config.yaml
norm: "layernorm"
qk_norm: false
residual_init: "zero_last"
muon_scale: "match_rms_adamw"
adamw_lr_other_params: 0.0018
grad_clip: 0.5
steps: 5400
batch_size: 192
lr_schedule: "cosine"
warmup_steps: 270
Rows from block 3 of a small image classifier, named by matrix and row number. Rows with one number within an expert belong to one neuron, the router's apart. Each number is 128 + 32 x the weight over its row's rms, rounded and kept within 0 to 255. All counts start at 0. Numbers have three digits each.
Before each expert's rows are labels from the 100 images, of 14976, where the router gives the expert most weight on average: "top examples" is what is common among them; "colour at peak" is the nearest of a few named colours to the mean colour under the peak. Only what is clearly more common there than usual is listed. The data: numbers of one to four digits printed on busy colour backdrops.
# router: router (model.blocks.3.mlp.router.weight, 16x128, trained with AdamW), inputs 0-127
# gate: expert gate (model.blocks.3.mlp.gate, 16x128x128), inputs 0-127
# up: expert up (model.blocks.3.mlp.up, 16x128x128), inputs 0-127
# down: expert down (model.blocks.3.mlp.down, 16x128x128, transposed), outputs 0-127

# expert 5
top examples: grey ink
colour at peak: grey
router.5:126147099156113064124152091087152174192137124092134086135153090161125177113172168105100147158111140101136124081169120188122115124123187106166186112169161137169101148088091166116139129101101150157144067091126134130115168128164124173153158140110190180126108104134102116184131162132159137121124126174148060121142130091155082181146145064149124098067106191186173190111127085091127132133112
gate.0:178146152186161112140109108121178114155100127119082153112106159157143128160128219077155156108159158103066196117059160073147128060149135138058162138114077144064151127131103144117122141136057129086123145096154102132144152102081171151106110120091088149139105130144115126152117076084090095111144178123148160191136151137101097116079147157144143138173120147108137109172116136109127105188190
up.0:113124143141109104092143167175119125094139085122128127135126095102125165059143086203137129185084142091179051127158087139119147153110120053129163077161180092143123109174118105159118112132122115131121094145104197088115128095160098111127143097180183115182177133117118135046149148164195079138138170180117113071118125171121151111158121132084086137123123112159087164141134112080153161103161
down.0:128131113122144143118133125106130152193148117106098152091135124098105084171149112151196143108116108121151104063143120106120100141153120107146167125063166123119178136130152088180180164117128124134085129181139140057143185169133108194130133175137079144082099177083156108194080160113118103113156107081072028145111121089128160096094146138140117186118115177133094082177122102140110129158180
gate.1:192145098158076137143145109101134151150139073153125033139149097220165123154155082112154120169137110197157109087128113092127121118146122204128101086162110126110112148092130161150089109103095092125148088073139094181160131074102110094163129147149122091083163125154142107182148157171162143085082137078134107137062062148142139113106148155137168121110137139169100109165109168085114133132160
up.1:110097121166076085119114121083137113125100154126127113108106092155155136159144179157064070121200100124110167169173099106136147138134155239116083113167148111148111088182121114185124100166099114150109141100096178060126132118176111158121135119139139191159105136090153173156187065145131127159167110127125141130119164141109116155134151080092114101081088143162131062128143098153077096131075
down.1:093159131107067133127173068087116116066182103159146136120123105161154137117092129107091133153137109096119125171122132122228108174150093088147097071103097139082094162122128158152095149068128119163105141157118154190154132139197114173148105180138127155141101080177139091108070131086117163114123154096134050131171158145063130098150172148174129138180147122119132092157153148088100133149157
gate.2:144082173139112160129179057117092116089132134142122138114055149115180122110142127126132140204089135113167151157103108157122168115214137119044092059180146120086173178152132146114153089132129154141100108105161108177100074088172101171146128129161164092116121145147196117162061089109156133088139095135150093159100109132134102134110125109091126128165177152156106124097128077164127145101079
up.2:127090165194085145113113066171116094126113155177163171100105149102149087198107163150123115114199152095178125146084120138099090088051106124101140151176189125113168131112121131135130093115148119195140123160154096129083101112114127140074115127148174054136158115152120152090129096134119101133087212100135134147075135132140110099100150099096155112106163137176061140117133129178196123149114
down.2:150105163118141101067140111101091206141154114148072146091124115145157141147155078154117119087119135123142087172156114137160100150166124144132086095122168086186150155160152082170064142147174138184119074159140082112095123157114155114174106136112109178107113114157140152108116132122106137089099089103089165131145175065128133160114167147147058156163150160151083088162099142042075122168189
gate.3:118169156097104142101155094121115103078104083152142114146140130132165127158094120196110096107216130138172104195115155113128149123088048112112152081135149121120138083147105113069129135148135137209130168181102150137126149124144131104071121155081134168113165141155164074120156138130170098100089142119096101146143186047138133100204151149138119157092121045093120094094108142125155173144106
up.3:125123080148134058092161208152156195160140183145165136089138164161128177112027100105150117123085118157136137179072099122099120143102129120136087159135200166119151116112148129105124097166108133115088084158154166182130105086104114086149123141151113112158086171154138159155141177060126101122085140062136139099153114123113119142123086166138143076177139111103178114125101116105131111122063
down.3:064137093157140079119132090129120096142159134094109118104164125174170166158116156173066145076097091154128114177179087135159162113074171103121127128092161171121113153132135132137079230118143102129083112117103114131077115160112110075115142105099202105164137103147123148106132165135186172185143119199103134154083130127122146076171058104146076129166131106101111113125141149123111114120195
gate.4:123106125141109144129121186104148116111094176154087119168092128123105077120083133111105134096136183122148129155052192078113110125148136154040140158156153145102105140157108108179126145112150087125080178139133064097111118109136123126123118166090108170170118188082131147156098113160175108162134171153144182136120051134114116168121082132170142175164123132161135072143064118170178087083182
up.4:153077155167142129092147107151177127100128125196191071138064122112091132120092145144118142197119089098127127152198087088143106106176099204140171111069128162158116074122115145089161150147142076105109070115121151120120171165074111153122100125222139112043121131094157145094156112097108121133137065106138115102138120103131147103129102147099139111119156169128088152153186153129168133125135
down.4:156116078105140076202133110102131144156139119097080133160140143155126184114136109070059175127077164096136152119125147122123092151104123144119105107111157114210134117197044130138116153122082076123080113121168151144099166109068118130131179123115124200097126132124130095123139150131083177153141170110122093159135093142125164103131150120177133092125156171119217106109118218144116109113088
gate.5:137125098127110196080106086073140107171139090118121120113166172091174184104146140089097164123103156161144131147119120143103172066140152135069111133110135137121174094133182146121167147117163084124138116109107119158175126085098146184121101127124160125105107118198178154151103154120061109091093095131192139116099120221159101068073089134169068080111155108167131098130162123123136185117144
up.5:055124156137152086203154105158099144154121166147067110131119091111100080151110147099099174133143130133132120086102148105108074165155120138089181102106174101109116133168142158087107103155124084168158153143128149118128121096160142092146203141131104122157161130085078146105102150125166163071187139106121059195146120099140160156137156132082174120136088155029135137090142160173143104161091
down.5:186088116158100134103159111156111114157136049121168111127139162097114087142115088155166112146075118148130116121130131131143134111165117131145159094087043158123084147183086101150192130161147172128111171143157149118090150127098163126171182110131139080083119145135150081153177082116104084160082131131114110158225137148121095119166133124133147176101092105117079190120075106094082158068166
gate.6:129060178108131115125133126153113119122049073143089192109131152159141055083121156128124163146162138119091129151138140163140091125135099105148166139142142159103131118124062146194105071206212161158188185097078086118153098155133152113166118084124078082126104132083114116169125121120117088134162114136151093140125108146150126130135091131152110143079157134093162149130190139132193073114168
up.6:161173160092131146090070039095120138074069108160103070133117165135156139108130131152131098123126137088191099176118116143132075139143142116123109137124151130087140066133132126167170128148152105111140187131143150109188132211111178129167142122137200109138073162180138101143138095130133134127124166162130146073150146067139130055121071118175135153184116148093127115089119086094131087171143
down.6:088160145097078117158120126171147177170083091149148113149125086168126155121113128151158151131163135127087126194150110150119139187100111153018154125143137181124102121134147105160062090131079142110129145197130156150164179093106115118089109103121159117080089221115159149146114149133090100115098117077163110138151151092134052165163086106123080096102131084156174139105165093156113116127115
gate.7:135099170154090139114138118084122113123135098134109134099111071129126098049166164120107094116104150099106110082199089129147130041136126172123130169096119143215197119129123095158115162163154134136138133201128134168120162087136109136162150164203105159090062115141180102132142141149124100130100102060136160137096127195137098047107160164115111145166068130149112137144156122112126139133163
up.7:087130112119141117152090168180110100122147153121179143118170194162128136190114096066123115170085131103166152165094142125101122201138121078102139159148180112068116151125119141148117126161112120144094139071112086112116115113082165152080117060144176109092151172161139201098161036082118094074147132172127171117153149106082120169111151084139117094187165122118118131115135139109163085138135
down.7:137065148125131142099171093115096123132129124118101127107125166108120091108139106083065049116132111161106188074099128168128139121124110148176165113171166107171082102102064143143086116161098186132129103120165106104105129126125129111131142080182148122167125116084115103124146171115158138102111154093147126083108173179179114139178153138150125130169136179102207157100109162169095134087241

# expert 12
top examples: length: one
colour at peak: white
router.12:120138138131099149085185106197092111085145140161133097130130118096134120103099107119153141172124148075141154131143159137135092130088188119159112188101181160091120150113133155111077099117131168088076151114062123173141078099158101202150164133151173108180156162152133131121116119077211132156080146151111123131146158076136119129111115046157171192109169099158153163127118088115166162181151
gate.0:116180092116150155070071121118103152114105191118151155154114145162120082155201118123132098166119094156149110144106073176154116108142124147074177055162062086086151176128142199125099132057154178148150126107139169095144186127131150149056127084123136116105114190124123046172090159143142071104123119120114112095131106149137134145127162125164117136138131118162139124163086104103093144175117
up.0:143092112109135162168165121172070150066106158110096138132155135129109047182144132177069080110139123118122161123144069151118115106136163174127155135154161142151098182185172191135161127082147184114149160106146165145188110148135155144132104096084122146156125122129126056074139137114127136039098095132091149082097142083099115144140156071094130136166134102137153162159093126111178132183090
down.0:083140123104107129173083103119118127107123152152116143096087169111042157157156170112120072129151135167142098106152191134168126106076077124117140119125119117095105097094122131152069180076123135217187107126115152158189125104154115119133113131087138139130085119145099183166138169084131122172163098116157147167117152142082179173150177162142097117136051058133133074133118081172157122112150
gate.1:132107176163164129169158152096130130076158126091122110092128159151151078153120080074145121188139118126134162094208160163047092113176118159151120102111140105097117117113118093090138164118162077149135129154127154116111129126089158108140061123125085133159118073147140114163123090180115132151229115130119139118113117083114118190122111097229091137191119159080091157087145136118157115106125
up.1:098112114107122134115151125118126116188142153140127152149144205072114113102175202144128154120081083190118150147175103135151169126073122139127075129138128177143099177174148122072118114120074173115109110152154119174146115101153140176088147122133096116134124146082127151139056095087119074118149124184103112125159164065077103093169100202035130148134119099131157161124129128135151191107103
down.1:140110217105183207112115075075139138129155209144145173097174072143114135136126148084075140130088082158134105126087141131093129150179108162046141111146138175161111159071135118105150164071105117126077155189158133168122091110157073102152093108118122124142132127133130151168128102171153103180069126120091142116058097121112137094122160111097149157122112113162159126148149152137162144129098
gate.2:119125144159091144141118122088159145178112123113097153102128173130115111201136097075132090170183144161098145121103179108135172151081129138170104092150152172127121172144101139112122125154102098149237135086106050099123112144051130111063155124100112163123108126144113127111161112178147085095167110067100151149139124108146157195155113183145119133150170131149142108132152089045107103071139
up.2:149171110164083139157083167081163157098184158110179153164118111112117120114111190247111108090111109078118136127130144121148067136118163084097109137157108167079138123099148117133120102132091112172058124069122128167143086104182142166137162128106144134158103157194134151151147111127126086115140137116146149120161202121168087105112114124109119082113079153200161094139133077077121102121146
down.2:140143094125142116140149069156077126127139122112149051136118142124102078157131154116123159132171111112201119114146075119215143149137131104124096145070136146114070186095129143083150097095075149122162115199101149121131137158088146102159143135087082219113073147117135107089085108081132147138135157142168135113076102123135120169158116135097137194140152154128080106192190087105126180128148
gate.3:132129162102117109128153149186205108139065125127141103156100091139145096081119117195094176174138161139101114137174143128161156139124135103121160159121120144133167112122077056126114164153165111094135101108125075126062082075178104110171158133124138136146163216078062153130155112153102117115146099125051164196112161125115101141107172129095091100103116111147183121164128183115141091124164
up.3:117154079177114172196044140121109220136122162116141090130126151146080170133161158068133080083105092114077166084134094091097103115124092193124105157161122150112107088108202175168130108047139150120123103144132153129139153134078151131133141108183098138118136073176146121126111139170176138085138138151174110115149123153129173138135094128107123140187121152120113131094153076143093146159086
down.3:166121161125153153124164190100132123157174130127122129104091170150093130129119123142139068077120096128110188132135091167113144151141124110131137093080140038147112115166086109187145131164167117103088113121184156196110144134140054149124112090141131101091125145183106095146130099127095143137087121124089143098110116112114166106128108130134153105082140152135137126205120038078182148138242
gate.4:116173116133078087112119095170049117133161134085114123118160148087201133105191156127119114138121147115099137084123151085122164110127114128166192172084148141132151109161172114078152103110156123132144138132116117097055112134128112113133091125171096119090077141139181123158134130147210114080141094122122173095061132139146119187207121114181153155118064152173126115068107092182122086147139
up.4:088130142147112131113116158147077086078180142150172080131136197138154133118096056143145156102112089081086086086158142091101152100121175136178143162136111078121208114154099126074093118146119064102114165157134117165126128149075115113171172107120154163192116143157142175137189108111145122117114126145169164140142049097193153141151109071170136077117114162099121139129088137166102105133105
down.4:161131103156105202137179172152125106165090111147181142165121098067083155123143112110144120103140150109102110162092114204137154154125119126140116113087126118129124087204157113147145105136122168063122116097126088145125112120189158123189159128169147055117154127071111164105118110091148175164168083109072137066113131148153148083166143147140152098149126143115086074119090064065113169127176
gate.5:141130132159108136127125114106105146178068157128135123165137138132107151126111117156111187168121150056120130151115146157183075111160129129068115152129116164140059146123145156142046109087156123125175147131138134145157109117102129147147179108144121145172127221149166129060112163137060148145061118152100079136076222120137123118134115159123069105109126152067113105174087080154106079143090
up.5:156131092120136143118140131144139111121116102154169096068176132097138124185149145104128144123095128164106164160135108067054148114069120119168106068119199096140155125134045118111215141146127128145077115143095113139094123170190086141127113083094100128089117076159081104119152126128171100095155153090193149141193096119110108162139133158114165138207126110164161125070149123103097141176132
down.5:113165095114084130096184116080128157093141174162155138171107134146174114145134174069180084113132172147182122111123108100114081088161169112132109137192105137086117110172078183114082128077116142111192107144140131179148094150097134109122087109139153118137086096200082137146103055148119167132147089176154137155136135061160097106132112104122131114118074138096150073169094160139103148177172
gate.6:173087090153146132079138150076094077126110143134144119066113128116098140056089157174124115133086176124197162152129135161134151131151136165159140146154131099152099155169115075196129174172141124201085163144158084125109123081097125186132098158105114150098111101114136100099138148109081170096117191171150124147114127114091144120143176124111096145125120187203107117079132077075110070116100
up.6:133127169067099171139096103160118114149161098113155113149057117103109164159129079125166194167118089140098153068120174120089111130109142098117152123142172137130119022082131146118117109070139119112196121102114165122161136101146129091147110084162143141210173115157104146086102165185129123156130094092131155127154095167163112150125072163121151123148117042103135152198113124156126153173126
down.6:157125104119112075081092162121092093144134117167138062156083183159114131104158050113076094145149118080133174126137127151122100156151084116132136111137107172074079140128167134162121140119084166117111174143091120156085179175146139113095116085105197076092108140150148127161138115103162116133180136158164142173183123160046108169160157202170144121103139102123117159089077112136172092102137
gate.7:166213138143160082089117119068137160098139177145127079154146110123124145140110124139132129145147113113101086146102097132153110112123134133109144174123110142154144147155075073116104132136129138117122117176109134141152104095096076116137195116129068104099087175081139125090105061123135145156106153151119202088067127172154164076131195185178114114100213104190131055123183092128129112141127
up.7:162086101122109174145136123104127121167119054112091153081095114092120153146185130099162178164134119120149127143148172127136107122138130102123157095113129039144139156129172149099084164154087145188122168125169144094126155111142129120172101162161202178100145103129140142115143152099098113088138128088115180124180197074144119171106157102090163122170053084108109075148067102145060134103148
down.7:133133122132173178178081132096074149103121141135134201182123157138145043151070151177107120137126094185112149089098081102186144133155139138097124140079093103174102202083075151154156062147130125116168108052126121129116111105142159094156166161156131119096132125167142123164122149172135089129090081145074097130102161105102117136096091140141160181110158139101129117120172117060108146165139

# expert 7
top examples: grey ink
colour at peak: brown
router.7:102118083147130091131139040104135130147169115138153184144189123114102070107103075084047101086079134133126113139140110159122144082165180095128070121095150163076114155140137152102117121094114119142131088107097105068147114193129144169160160160131093144199144159167125138133138089147128123139109100139122122143132046086162122203125142147168075134130192142161136148155097163115162108086092
gate.0:132132087136200102131107161129147134073087110107142109168126087121146118082155109120153166135145158131124079135134110109162113171112152127079117120143175137197190132132064111142157090156110123215180105090124147121134122159128112172041132161157097123086162156085117184124124092122075154154157178103117127140152112042167151104111158091122147131118075160130164097166147094067101115132069
up.0:129142131104180129186118160154137177078107092114155094080177102103171086101157111133157156113160085111106111152134126154172123146150167117149116172115130124230153119122104131078132071108097127217158075101134147114099076156118154180115145166132137176100171162127095162112130072113068158172119183136116122076166165050129121136105130098109095151099068149122137093114133091121130153150110
down.0:115143026111159132168073092164162085087072128158090181180118116079094132153142138128178122119157117096145122101138155099165151186117074162177173111134128092143125090157133136100104098176140115077133142126158160091045079164154130117148105094107123106164128114121109154151156120126151115137129091148155084158148101099161134045096164146105205128146155126180102171116153129155145111139076
gate.1:092168120136143122088191163134146116102103132087145082172110165105147177134108123113143107171077136129165110158126115117154194188118123106099157160117138127173052133114141157114146160178170150123132165164150109068109136118101042093123074127056092104137118172166138134130079090146137108119133136178082143168087133139069094145149197109095128117123126101128138077119177071180114174104087
up.1:154140203099126113084176067071134190134089137097125080094122166114152165110099140111144103193084126195135153124082122150153123176111126113124134125130111143192124149133148177133088083109179091147111153184147212105159173140127071118167072124100107115105121137117123108099128121107107115161060139192130124161121023088116110147116132146109107173127146142129099102124122094176118140108100
down.1:193111113119148153112113178167102098155109150138076126104201144089100130136095089091156116174116181141093159132129098091148112148142141144117125172125160128177121177126082147142125075103115173112139151092078123104101125085139148139129074054102158109061166127132087138154166180159116082096175112163163201080124168173153113141092093090151095091085152120084124127187173109104131146176143
gate.2:158144166117137115127138121107086078099090119168107192156110141134108159127131192095090139124110163120127120188169115176113095124179172189145119103102122128107095113102156102155056113222139159094211153096129141069174146123116055151127096106087094121121096143123152099166126042151160139153141069070127143102139141133057134145137130144124159106152168167132159155093144104104117106111118
up.2:073126108095078161124141099174160147173180125101163043115160091103094116156081124124113090132151078161154129095143129133142119082095110074113136138148118152085144145130124087133169198051123101138101163180158115138142129141100196097150135193093153104095128125152137171135117146117103095173110202166118100140145135120096122125141095185127124140091115133135055083183135171090092183113167
down.2:102164159149106071132106120118083132094103138151105142180097120115120148144153107161154151141152119135107108071133129108081158134162138094105139102106105097088111105139127080152090082127151159101135099245161200161095115080085092073068134087154094151188171169158105179160179129115107131128117114134077139142124093196123099145090130134108125185134110139111169116145183197099135154165100
gate.3:145139138128097136149084065139155109079087173131121137171151113159193131095122101096085141120123060119113153134181166107118092126121075140172134130134103107139145081163170131096118180110185141154184120125123205100142111091147144110135153090149080165193108133132124142131113230101087162156147109104165100131131122139075124177088091115081170103109163162068101134107131133076135137099194
up.3:131106142136131132133102111087171071094102145096146159106148093123112112097100097098096143084123109145156195128143125085132123074144090183182089059174101142153165159192172124152152197118122126127108126107125107105109115134120143122130111164145109143220111068150132105188114088140163135105090134102143153183140111163098119083111163144152178110057130093077150207099141185137176113119093
down.3:183117103145102147130132119122109137112080122178135156131181108110101131153137116182086148165174091144111080099100149128125129117122152089110170177183147152073126158093137078145164119082162157158083096127138154119137124147139080165118191147086172100145170164151080054158133095153107109115111161156127170087095102113144180097116065147157108147138136168153128014130145099077164078143090
gate.4:125161065089086158110158108155088058199098129121137138141200137106092055223127070098116164133117123105089118174112113107180131120160180068143100140118108152107121176149160152102086106193135170175082144153100150123169114169129138148144154142150120101146184087190133133153085138137128120117056126102118109161113089067137144122158126141145152117147118137087065130147144127106138108141135
up.4:067119098127128105135202102135063100156076136144174164179137119151123069203160080098124133140135134125102122153152104088173094088111184094184119188109128167103128138190140150090090113099168135139133093147104150091168090104120105127104154154156113084147185119155077194147106132122123177141103130068112124135087043140143147126167151145088189123119160140121091096091121143125158126101104
down.4:160178130056142122146081174081186099125089112169094197145088105096124127141139134106101115150134189111127125085084117138124089078146083179081190143170112167122135129134137146153086165219121094105167146135108149141077109161083100118146115144088122159144078096153117084177162113126158119134141093142153105137162127151095112161121104138157104189053135162116086180105098159155117157104090
gate.5:116106068152167175149103091093063187088156125118112141136127135114127133098135161140194171131102180110134120125156079107121198164071103190122110160136070099104142091083149112132090146156111154110102160188125168077125122180130138142083131134166135133150106190166133188142104132114132152095191148117131135174116133107129099124053097135132142094096122120078164074166080138122174157153066
up.5:122168099138102169114122106147099117143155182116121169132125165139121186188155080117095107151088142118152069173098158112120152090124101115051153135166064093197123136145059146123161102121150126151152097124216119146136113151127083152100092155061162156111147108119066133177104094118126164174156089156156149154187115150047089143093097121117140126138072146123112141147105157071112141136119
down.5:112184165069136054145142122097078103102141142152096139105096103111136148180125109158178142143108083139170138129138149167145111107120128111093107128102183136102146155168144197098135095135111165077087136108155140140217156141069146135152123083100153121093119175133114150170226071155081092125079173091138148099153121097100163140125116110125148080115157101157117128135146129133028092134147
gate.6:165149127149149092182111167133158118187107129152127143078135145091119116218174125102138172152092098144152132107068138134099137122128098093151161115112163203095211169107116103164063128120116116117143136125102175141123104126114109114126141110098167176115095183150102135126113087125087132146105170074102158176099101097106083091108186121101092140114099139152146037094118162118102124180202
up.6:108147115140150099193108120089139158126130128139131127100146124102083042151169155100141165113113123152154178070088128156126107161107092107169141111134166178087147178163143119155072082177103108095124092132100165139103171122091106088148176086149106152096127140153102158103107135143085190162109196105134188135096110108141091116119200163081092148090133123108136041116102181132135120194155
down.6:115127132074081143147146161087072148110117133099115158093147066114111107132113141125094147163076181139113186121157169082090110115131164122073067118164110153081136122094079114100193203098127113170102109142172167189153102176125142148102090161122121082157130078163111110105159142097117115112172143116197175151176119120115087104172105177133109165170170094169116128178101088115113163127140
gate.7:096105176076131081172120153170121114173109083071104132132117165151181119110125078172067173134181132091137163210146068106096174137102069132168106136167153177119145091150198103094119110137134106133129111115130100149119134118141127113121158124082136071162104155164164148123089099162104062125138133118107111151133181127145166073161166126135152109067189139115082178132152158136100113076128
up.7:137140105086221094086139090125144132120119172204127101111149138094134141067142143134138132122056108122091081078131160139091119099141116118182155126115065156088109174109114134130118182135138113098111130093156160106108114116143123140049136146142181171107136184088122105152149161169152187087114107120155122154121121138168054207095130091083094150185092135172179149123148128167131153116095
down.7:110107080154132143137184127140129082162167186154132140067121113135157124135144128125079095089172128108090167084138163142135131173128125113107121109089113160033073151149118173093129050140148126158125138122112143179140169142126134121101169127080165082135129165159059172115093131155085163124144150122190131075097068106096182132157141080158124091177110171079178102105137113133170100179127

# expert 1
top examples: grey ink; white ink
colour at peak: black
router.1:112135108149145129172108098157087138152184138100159139134142125116116132115177127096161074162122110087076101163183156130106094175154148115108090089110181169083138152100105157118162164127084152162173084113098081125207089150126175154126082173152068180148120139102128109113167128117178152181133173116211109116125094138155158181122117122121079105105165121136140106097063104059165154149098
gate.0:170117136135119113202139157194093124123056117088166099199187126136163077114141055145136121145133109077169090114150101102122147090073098155128174102154092145099079150162131144107104028165093130187155150135085161119119159126149067127109119119098128123103168116096138119176168058159178109116108159138104098133118132091131130154176179117121122121139156153076107121166097156161131113126126
up.0:158191131122088179195138155157121128140093116166150093134180134090163140125118138120112181185082083141124162115138148080117145079101095093160075131142097148111095163107146128114141129154131112171110114139097117162136109103141079182114101175098150075120144150123138099136181051197122080149066177112095076141087095082156086173150176122119184122113129153070120102166084180143114145132126
down.0:084129108177196071108074116123137115132150105148136162167170087152122181122113131109075210097130098120134144153137122091164139087156096121086132078178122151131154163056121118145133133189145141134132216153140132116138151103197160096117170112154120095145115122143111173128205137109124114110124106101140126079107105138100142115115118143112077123171069135043086128143132209097125093104163
gate.1:165127098173167137163175092149158097117164102133173097117120160153128074184094138104121168137128099153113129177136104114204090088133147116187143097156114114128196122158102075131122091164075125117055191207121124108131142143140121059113102087114198088114157161116134087108125145131144161078151107161075113153093159139095099113153207100174105113154107110130094113103140163118126087138117
up.1:118168106132142151113076142135120111126076126159099078133089177171089105117107164153212130125134149117085161127147181121090069152151101072177079142203067098130120145135153151115123142109136169125122161116120134099124108107138110086128117075123161177083140115090151121136080139080175055130100111237179175169112113160146124136109175177154153129126092119081117154143140132108088095120134
down.1:114137110151122133084086057104192134135076098167124135124071136122124073146115104168099060093195141183128178089099126080106061172153095118178154095133119127045101150168159097112204155147156129135133122084090150159113139193118141064111181105133116093132109107134161126066129173145136116132148136144139120158104146182163098140138135117144112144132186115173122161134069132113125163141124
gate.2:107112179136136128091124164100154161168108133130101129129142091100171055103160191169097085093126201116147136115126135111157140110148086093134123204094111100121117098162157128084147102136147168139155137165136110086081105150104118126146200127149161113153118140058136133124118019100132132122158058118152152136116148129152064145132117121143142170150201209105168136117097118118063116083115
up.2:069139126065126101078182142123157177137169203138105170138119140146122101091121136100090114142121166090173170153074135073159150083125072083190127158114133092130198142075115119037123145154140110122156142141135081096099149160133107149078121100111152159166131157145125150083167119179097132143118116144150113147110084089072100170129094158201142123162128150156134120097130165093080145117168
down.2:145198150085154153103077124119092104176126091138162108118128116104088157101122177121070118135132148144122084122102121140093162212180184174100120105120130165156158089191202110115152152092105112114113102099153100166157066105115104127143066119118165140159078093111121186112095150100153079103124148169101109159123113178121169085170142060102127110174200157140119122156132100118145096097114
gate.3:113126145091188143072127100113101095140180142123174099091118094165194161132141147106061089067181105175204122108110138175158198116172104129113140104075153116113144110112122140141123129143136092100096129151121123174133131160155078162129097177093225089154163128129138097182099154163084143101132097118071113122104154137089104129143149096153132105110154065101107182181108140144096121149153
up.3:114114157138125178096107157096151132140165171116152155125049085163097138171114129102163111153145138106174130144103067118194139145118066104135135083133056099093138154178175120169125152181102116121125112134120197156158042089138153139150161117121122118131086115168131084103108141130169137144062086132218128135162104115120176123111117170083136083075090149135146106105126158099165155117071
down.3:137141127116117133103098133086140133112107125138118106133143098163126077100082072159169086067152047143123148133161141097113134143166122114112084124131124203169152092152095107093106100155159125093103143142152103182086168120068190142148142155091123170178107138122122071154189182158112199097114114106059150131122129153167180138170175170131135100159163092107137180075164146104106067111116
gate.4:150118115151146107127079185098111150167204148139105100166113189125115154176114155139147126114074138187131160165095140092179132138106131064138112108146101120150124122127163089121218076081159071150114124095161120141137209080102032120111104104105090115123147081117131138098148124106169111142131158061086167161126075173191097119116134139136124103122116124074122131134118163168151146114096
up.4:144111164137147120129096113191179127106101149112115156142172082160114078123116075148129144126128075142101045077185117128099149072121080133083124110116105242139084144151178088133139187100148132098130122165081159058150087095082127115126143147103151119138117187124158184124091146123158174119108094121094132109096139138112142163140138120184097148068148121177132165151140176183139133136126
down.4:114156175130121159103155086122098164075147093108111140136152101066189168159130122131097138117108094132172095168114106083089115112165127178148127146115200169082160100111160052121118111126112158139073073094145098155124171171035125106173168083160101162126183172099142134163097097128131160104151158116140091143115086094134137132091127128153082092190142065102128145132141118163115155157180
gate.5:152186143108075103129149080085229107080140129169150120125149159124161176107147113063149196142124126142108149138155099100075135115150133142100126154145151105102159091091118170139123140160147088147081100147112161110126075150115169101093136135076153136162109069180137092131176141113126138102158114177202104099111075125103103169131152075135120197086097148115151139124131084131064129083183
up.5:112111128151171073154137087176135107158100164057132127121154117183135093093119141134119134122122083166122108189068108144208164120104054150127084146127119115135141084030096162087121146127166163142154113119106122149161197155126082174120113116138137170115135092122137121136136057086163129124171128084148106155146158158119133145098115113106117089186142136147123138089197189128142171091070
down.5:173165167111115149138163152169108185144069093149137133136097106063148204112150134183049061131142180143111147107110148128101146132062150164119095089101188123047108071154138157171134152165138157131117102116090130119063146107178122118114145114115146153069148124084142144156107129113126157116150176090124151142175077110129134116126091151122103213140136117121128119176124113114093179086105
gate.6:125154173113090124108103139141126076112133108143136159182174105148198093103091098084151107116118160147140167140159054111153085133089160142125137118077118103135152174104136159112152149117126169104105143151230103089126108057138059170110168131157117170156111141146160103137142151099091131168105156130094103162119099161095117148117097140107100127204107106104125116176090159163107130165017
up.6:158150148129146119106100182004113082136096102124152127185182150143124136079105125134116182123105107118090092088166119125099100072114125130135080150126130149139200135143106148082136147143158135111111078126208113131143128082141076121085154148120111182136095156126115146109188156124085103163109112172120158194212169115128154110124115087120163155101126139152084115151105150132095112158053
down.6:137101110138081079123062135102113119086056172157145120128089102182113072148126126084149069115144163151189134095164160134109160085124149169106182190118174155143116108099108143121156103085127079110113112145116124140083092104127140181170130139144152152088124093136045164152092128165175156085135148155081157073106147105097114114142119147073157148161104163100132129177134141195149187124165
gate.7:142080116161121168087155142171094107187144141030160130119128144122152114119089172110117167120126149139087153150136087192154127136087083066150118142157152180107182171150150123140102127079140137124124119119106168106182119120107089085097122111111131140161126132121105133076137135133171145169126123094124091060168125164117196129169102189195078114109171120147061135094077111144193097081127
up.7:133098112150137196161152115196132111148149083080136132112163121176119148142114150139074151134082161087116195140152105184134120074078080076136152152128149177086111163121135150142155098093135126159131122176112158094182173123121096084116134097110133112151128180110117147071154099093128099131078109132129083069142123191117177061095101212131084109118157139114105155140072113167162096155159
down.7:083079146099138116121124149139155213126121220125102165153104118084084095118127119165131175135083147099188138132133071189163140101134128099123086129116104115122129143073175126108140134140147180107112086136163138114139096158089122075158103174134148131087127193155192127069126121100082100146115164186141174096112142075077149142114147145098183180078079123127113172071140133146130096150133